Rows from block 4 of the encoder of a small image FSQ autoencoder, named by matrix and row number. Rows with one number belong to one channel. Each number is 500 + 40 x the weight over its row's rms, rounded and kept within 0 to 999. All counts start at 0. Numbers have three digits each.
Before each channel's rows are labels from the 100 images, of 14976, where the channel reaches its highest value: "strongest on" is what is common among them. Only what is clearly more common there than usual is listed. The data: seven-segment displays showing three digits.
# conv1: bottleneck pointwise conv (encoder.blocks.4.conv1.weight, 96x176x1x1), inputs 0-175
# conv2: growth 3x3 conv (encoder.blocks.4.conv2.weight, 24x96x3x3, transposed), outputs 0-23, a 3x3 kernel for each

strongest on: decimal point; white glow
conv1.33:481467482470516527539460442594451544487546496475508525503560457428483513525541521428441497471496498486524527496436444485483564503474550514513508388511498510508487482558467469500503532466458519513487483463464515445482464458522486501484485561436488472514535439447432500475513500455509477462469461528588533521494464536543495523501476435593482440551512512527514494592539442436460537458580471477473347529491462518476483513451444492542483480442528520538514504482473470508480496452579508483451483470501419531455541471584526442539558481
conv2.33:478512513474489524472484508524509569511441460579554541595506507573498482570585531490499471539530481469507463533420474543522595516462549467493557455482573484477509466578553457533504474547485484446441515488481517489474536527490537495482540475488448484446487539473527589555501533430537613522465545485521426476515459477486492506542515482552507507516511504472435472525492422538539465536486448558573540488480475450502484462503535471494511467423441502490499521525528458481448458532524440473519500570546464516541444472468533499546503486464503592565500478484478466437466469401487504447522544487438492443443442505562511493524459405417466467519519514501470510

strongest on: the digit 4; blue glow; third digit: 4; second digit: 4
conv1.74:475476551471514502496472468432448433511487472502456437511486508402522491556509461499494501414533451503504459477541452498456482472524527511529523464475494525533488536548465478484527492506507415525556468495512474523566587558497484463461478505488471531495458465429563474544482498511514410539490452471465577558481508537388516510516456586480482468443504582501472505456470508429500465463460432582498562485423493515557471465598522479500416477470490491527464543530464464533479486485414511485581482479546561504447478499516517552528513459
conv2.74:517471495492451536463496556483504550442478495497517500520512473509502434466456422485466476479505512522545569453488508433532540472551567613570541581541508506466465578532491588523475576521482541511516470487496522520502552468520552456508534475515524519477506484497519489466483466465529517505531519488481459472512499503506499512515518499465425416465411396509519553499467517513481517518471481521476480557498510528479468573523531509470560523514519469459465497510508482474498543567549613614550387355404458478561525564618506458446476452448486457478474493480460468501491487540505481470490485487476476478442497524476515542549532506522474476538499507516512543

strongest on: white glow
conv1.20:482456535528486474493478491475580427503460443488479474520408480577470438516521546524557528471452488477469481567470473489535538514525471470516435481434487489539467540544461523481563409523502446419533498417543508431500511548421581442525512529502516507561498506493465519513444437477529512550458491542542570526480475438416492494504528449479591535542535501481592459518465452439546503509512486550507508437484496468462438449489428484444495475525581470482510527486502499488445503496543544422456444551531506464500471463485497510524509485
conv2.20:492474502480475511524492486479481517439396475541547538495541448495522459477528541456444466433471569542584574476472500591534505541458403569549533477470528474456517538527511517488499500483502573530529462448498546484465575527422574522442569548509566517492497486454444474438493493477511504497489485496450500581442528575420499500536493477470486473479513532519561565476488487484478442453485529521555557476492475432419439574519489576523503472468462571579579532494479447482548470527582496505538536540548523527480455483458494523549479486546520501507535491539503489507497458435521508516452453470513543512541540498522527506445437493494485455471480465425444451

strongest on: decimal point; white glow; first digit: 2
conv1.46:485463546537490507420489471450471433468469489520532450524480461498520480511544477496487539513449506439510479457432556440482477530513497495448494590473424439529475550498457449487495476459511543484535523485485542503472497511503496489527548431518504457505534492467482500485542585451542464518500476546544489504462495441496492405506474455495538505553507553497488490479488448471484511482479517531518492491508545482475492486566535524566466451616523539535345427414511503469485455453504475506462472556497517512441656405520520524465505491
conv2.46:458442416497444477461472499468397465556502474467438469484499556466490553454517622476524539465490491417392450527493486501466478461436423503498499516476559508479525480516544463468455499470508395413417449480511520516553482459487461514505461588535519523496453489497493513605544539524489536551470514527513556423566559487574517491578499485602564560578557536460441444489468439484476484496479462489502519487468510516538556512543559481502500564512468521481499548502507468512472487531526461484494428501433443535453462539503566506534518515511457506539509501515496538497556552480509513488537533503469493478485543541480556489486532506465467491504508481532538530

strongest on: green glow
conv1.41:450478494504563491519503480510542509492468525468480502501536486491499545539520507469469474456529526480514515531468416458515532486510546503470465607538454511427461510493448492501484571502517463469498482494539459518487479505501450466474535570462462505479511433507491529496429488404529479497522452563470509542522463481496500459524507556520577507476454504519444562474510505538510460472514560495496491520486503522498542467460551548450483508457595514517510558526507570453573592584546556394517447630466601435488430452505503494462562446
conv2.41:529488468496496480496477437470481501491449513514543504419478496506568549452473501467489531446486504437446445512488441498506449486472432484481471483498503500459527436479476430428479534636634468488507499524503468473476535466459504490490499531522514508525487541519460496487467513524530550549563522528536546538499504511602554581511506522460485489448462466474508537484506520486508474508520541442434438448450498518540559463454459485503487511455471551544579546502530470496496485518495477481455427423393509494482523516484549518548539503508500507495494516511576565501502531433506494455490471485572580569507492511499487433517503473621605621494462513483514491

strongest on: first digit: 4
conv1.39:461506589510509508476474473513453481462501503493501552456502520429462479520534470473486476528518412531484477512492504495436499529509432511476533471438491502467438456547509382525531519525497435511517461518449519507497517437466610456463466470529501534537507531493485501520463496496446524513469506482496530522465455500474503425511499482568445488529552473416464476519559543480486460510488496512511535532502485435520559478526530523480544481531632522512510552469475549537610648472384490456553426540476510507459504475562487487526533525
conv2.39:554509430573490464496462480454420422518525543484473464502493507514523495503504497410506574443500498457432414513509538481486477422443457436450470539483480562532512496538559477530499516526479486477454443462470535548526491485518504456518495419501513496477437422424498539531503522513540504503527516514485521538442467442453431406516509513534544565497515555504513514445481477502511508448442505513506539525529532530534546475472490420458484542565556454464425443454409507500477491489537493464511423460502463470497527501502545484531458448512457426497534544532523466450547525528479448422523505492584563522543513453507504430492480460521524520444430417589532512

strongest on: the digit 1; white glow; first digit: 1
conv1.0:518484491538437464516512506409519493515495469497548542499509530497495471508543552510505475459580496533560527484471514518487489516486510442532508525531462520525530544538527536542530543503473475462505516469541433463412468462467497477476528455534552516534548494463475492466587462423516490453499596536484418479524495487543471489500487473602532483440553529544475545501427522482473499450479471510517428554535572495453501432538466533433572533496508437548473604508481436487446532494520499562449462534469627501490567485471533431438530505
conv2.0:510456471508491498477486466540464450527498506544529579519507584539489587519465524534495500508464480486462519556572567534491502548508514452478545488522555493497510482526506503508523426467541516508472514481489465450505526503481508554501494558505458487476480511524509535499517526497482498472460480463486505513483515517483548553527495489509504491481468437471473468471458453505545510554500455512476471502502514553549566486473522451452479482487497450444484563573563499592568482574569444527575350326312535525472569548521501442442594548511592531484499485474492527490491539501493495468530530523478487498525495517495466487489462469539485473548520517521520518

strongest on: the digit 4; dark on pale; white glow; second digit: 4
conv1.70:505512485485505505431471527497446456493537472501557529495497540491422480535542516526499490501531452551546416512534501480448433525529505502492509452449500468501515493460543499531503484457457512469548470594494495459559507506512478500443475476496431584535444358482395469483558454513535455488468489486551578574467521514420489535480495443536459470447467540496446521466497517451459425491429461475474494491459497463452512499531477444529527482498469459510536564465475517473512485505433533531446524497528551527476458589580475478431572439
conv2.70:541608552537474449484451476506397452510462505530518525620518508650512503537473495414444505490503498562569559523464485521447470534438427490469510490448500459482540489549508528547481513485439508515510507538517541566520532524532523507511524528515458462449502540523541590545533492492548508510518509513462450511455431525504486602546529485549472415472426385570541544530492497512459465606533524554491511514494535566503481532498500494477535508504501440429441478489508442523539494567578534515506485466452497489494533529506516508550493499520485491503477476479474471462519522518505453410475475455482496471553494462498451459511493513475471466507491472520493423

strongest on: the digit 4; white glow; first digit: 4; third digit: 4
conv1.88:531496510485490467508520527419459452477497523474487479482570523458485483452449501515522515514487539461504433462556489469503501523464465529474432423439500539484507525507493436512454456504551504519497499555469524527552460503459462488453531497420482483551478513448553439495476472492475482516440481516450484529461493545490530539503513489486500451466488449558490513536502556478503467493507553443526528477473532495447505539482531423574526414547563572487494489488461505547348444474541502550556390626487464498475467503486522383460440478
conv2.88:487514479529447411495423426505422406538500438479460460552492525540451490521463521469528533526548515482489503482500502491484514458442466426429478441433495513549583550528511521532515489489500465475442499489454526461440485465563494470538512456498463491458435451462481498489518550573475519532479509515487486492484496536392417493461505488500516545509515527512465497480462458473442463517473458534492519538541548544518517484497483387437463528575548516495499538524510558522416572521438524491444462514494479489459527496474443397490457409455463455518546511451486448398497451399503493494488474443525512480529493498493483468468471470457458529516480499591544534

strongest on: the digit 4; first digit: 4; third digit: 4; second digit: 4
conv1.6:501489377419469488446485442541484525519547486509477493534567487416490444519468458507496490455474544488425454464462556525467512401445536504497469532482505496490515499517519395453501454531460486489516502465470501493474471511465518445564496549474497465549506494494532485597454495493477496464504488513468527518512520465494580525475465484479479452511500570497526535502506504448461479460471479549467586509418493430521495484477537504481516468540530458492459498491560486595547475562530452474536446533537567429465556458502512388427563431
conv2.6:584536480502455431477439443502466487523545509520528519487478414495551463478495510501516546546550530443465471512507522519507521477458475513490529492456499607538509551491462482477521516548517487479494502472486517591598477471551481481503488485499540544458487491430481502479473490502528538511524529561485516516511528534469433471427488526425458487465495488514520523505513462514475499488512520498528547496547551506542537434510551422482510578580613625574591530472467486469468521503504486466487460479457461488494524495494520528521489508458511500432557544514555498463502472413500493475485490497609642619523491493472486459440481484551508548471443527468517572

strongest on: dark on pale
conv1.91:480494506536538470501531528597461562468533459493467500521487481570495487506518485500510492550448524431505501506485461488423506433471477539500465478530487483512458466504542491477503441464518568510428501493506547505499413460467540504539496491486483495487485604571528575515460490477461501513485551522520448518410503431437566530531432510468500507490531524573531498508557538520530536493500488460512455557489547517526551405526481496520566458515448518540479503467488550488419506381564460493475477487527462601486511447506543547622565479
conv2.91:428513524496534480576534477469516540485456423520559540481474549452444499485552592487498491487501515509456480483471517514505517478467468495493537467519576452487535512513570546513554464446465515474430503497487578479452489481494492461457480458447484441385540537471563542529487523562473541565417460512513532566437488476431511483496500480494500547555570636525463481567530506514558550477478469474581584446456477459445470500472500542523557503475455474527468482509493498472469446452481497518573495553580474454488499495514462508470520510493476505533428465483496521546504497531495483493490497487367421427502495465461458454444465475435480457521525510497507500

strongest on: decimal point; white glow
conv1.35:552516545430510498501490488464541467564511508490595466486438531490527496464477494490531501452548437484484463443542470473563534529497519538540479530422512447524458451522448486514471487449548464441482506432540488473516524525442506481516437458501526449511508431525453456524481507574546497511454528548472464413499500501517486490511513512472465518536419451452490524485471466508443480506469418456439523381462520415518538530535499577465466497526475575456514468406478492530578481473548523462526438423569491483536551420462496530505527486
conv2.35:534533410516432463475454514533518506457496504474458460510548509446557539440525521543570523513518503482481435515454445526451466462435455472497459444459448489532498464517535442513523469533528540475530493555556464549499480450462507553453453544436440561494407486484444486515470461415459505497488529557524571529473485497519475493448457460574514482566545511564578570447492556405413467477539566445470521505494546422485482441490442528532504478491484488500455551508460566514479560489509500460503576490497519467447466475470505516570520502517575545537460500491547532450497488454455468487469478473497489497465481488431493503471520550474508526448438427587525481

strongest on: dark on pale
conv1.10:545495562499523520507508448472472482470487566479508529546466515525524490511503491477484468519518534476435483530450480540595485513491524467520473490475537466423552504437521483506493485472473505540560566503464497528486497519449504430521543513512525469529495519550503543554477498495480514548507484527462522437568506519504469491510525478505523546509562404472482498475505531468534548431519492475509535521429575463518593469498458641411470460458474489491487450671496485478543480534479452451538537465541424456432529437472536479497597488
conv2.10:500453532440554542528566472494532526486544487487484484479507457442526481424460457515518496528465534450474527457519486466506462445491507483462426501550508528519458474466466501476476476497497574609635565497470404429489434444423432479485418482544419522517422494508434472491533495498497486472559530497559517571500483534475471519456462503442397396457427378480511526483494535490477537517584557423449473461459501484494475516543506474516483471505496493494502492462459509470425567518457536514484478460418457482470517514491493495451514467462538458488399466523481530536504553556482497497500492520489473483520485437492498490476502488489472485475472481518493498

strongest on: white glow
conv1.90:502504514412521517438517464467517504455510395514506427506460486496589526459516539493465526462533479458533512580468499418603462516475449510509518494440524541504489553510433511497421459543493448436516505447547482529517461532506477559527500448463485493464471479476515477543469501474417453515486485548496471484423475521489474479553528486530558445485558457538487509490502412494515516486509569555499493475453482507509526517498477446541472438497505560516556450535457446503394474531437533527494393509581484539465531439557463440482471498
conv2.90:422406456454452509455499464467507504462528502489520492530584532449505494420449469509504455458490499431517589449508499425469461471508538448482488457508526490501520520515548510520544481482475577557536525498430404379389486464402442487450463520486385449510420448505453463510505489520489478511493492492458517475449487483462487501500503504535489463487462447530522553473464523484466501492524543471468485486505516469478500533528515454459477501533523494488475533528518610508481609523519530484481503425432461456504509514526521437514487430575446433611451447504482467451515484460434464475479486471478487498441476495449490504463521515498482476537493458513468478

strongest on: decimal point
conv1.93:520466501504476493482467527479521516464510443487464523507529490507462500483519459477454514531519425554458505496487508534502481481471457567489478492541533515458471546497521497552517495436510493432529477534493483470486494426549450419507483575479465418433486514437462464511463519452518502557500438476480539520514464412500453457509514538486445502500458496493501556506508466466461503508467439476452464524494552532535445590523498502513424489488515462473428408440548520544456625509559481437498487476590381534503496512541504387574533563
conv2.93:540552531523503440559470451531537551465477479558581554496475515556473480568487472434485540487521551518484442505470477538517481499469458513474472527519529561572555557532525563519514474439423549509442495490478572551505496470483515469446524453439431441393463502460549552506497512511480507518469490495480521524380441463398456503469489521539519553583570611593538542525490491543544547504509538495541549443485455520497507511493503497490475532521543507512482514536495396440448405432477469468506534515532501447460532486494471495499512518499499479496446463460449453444478469475454455435497513520482509514539508480506464458503529539458468482515533550515529561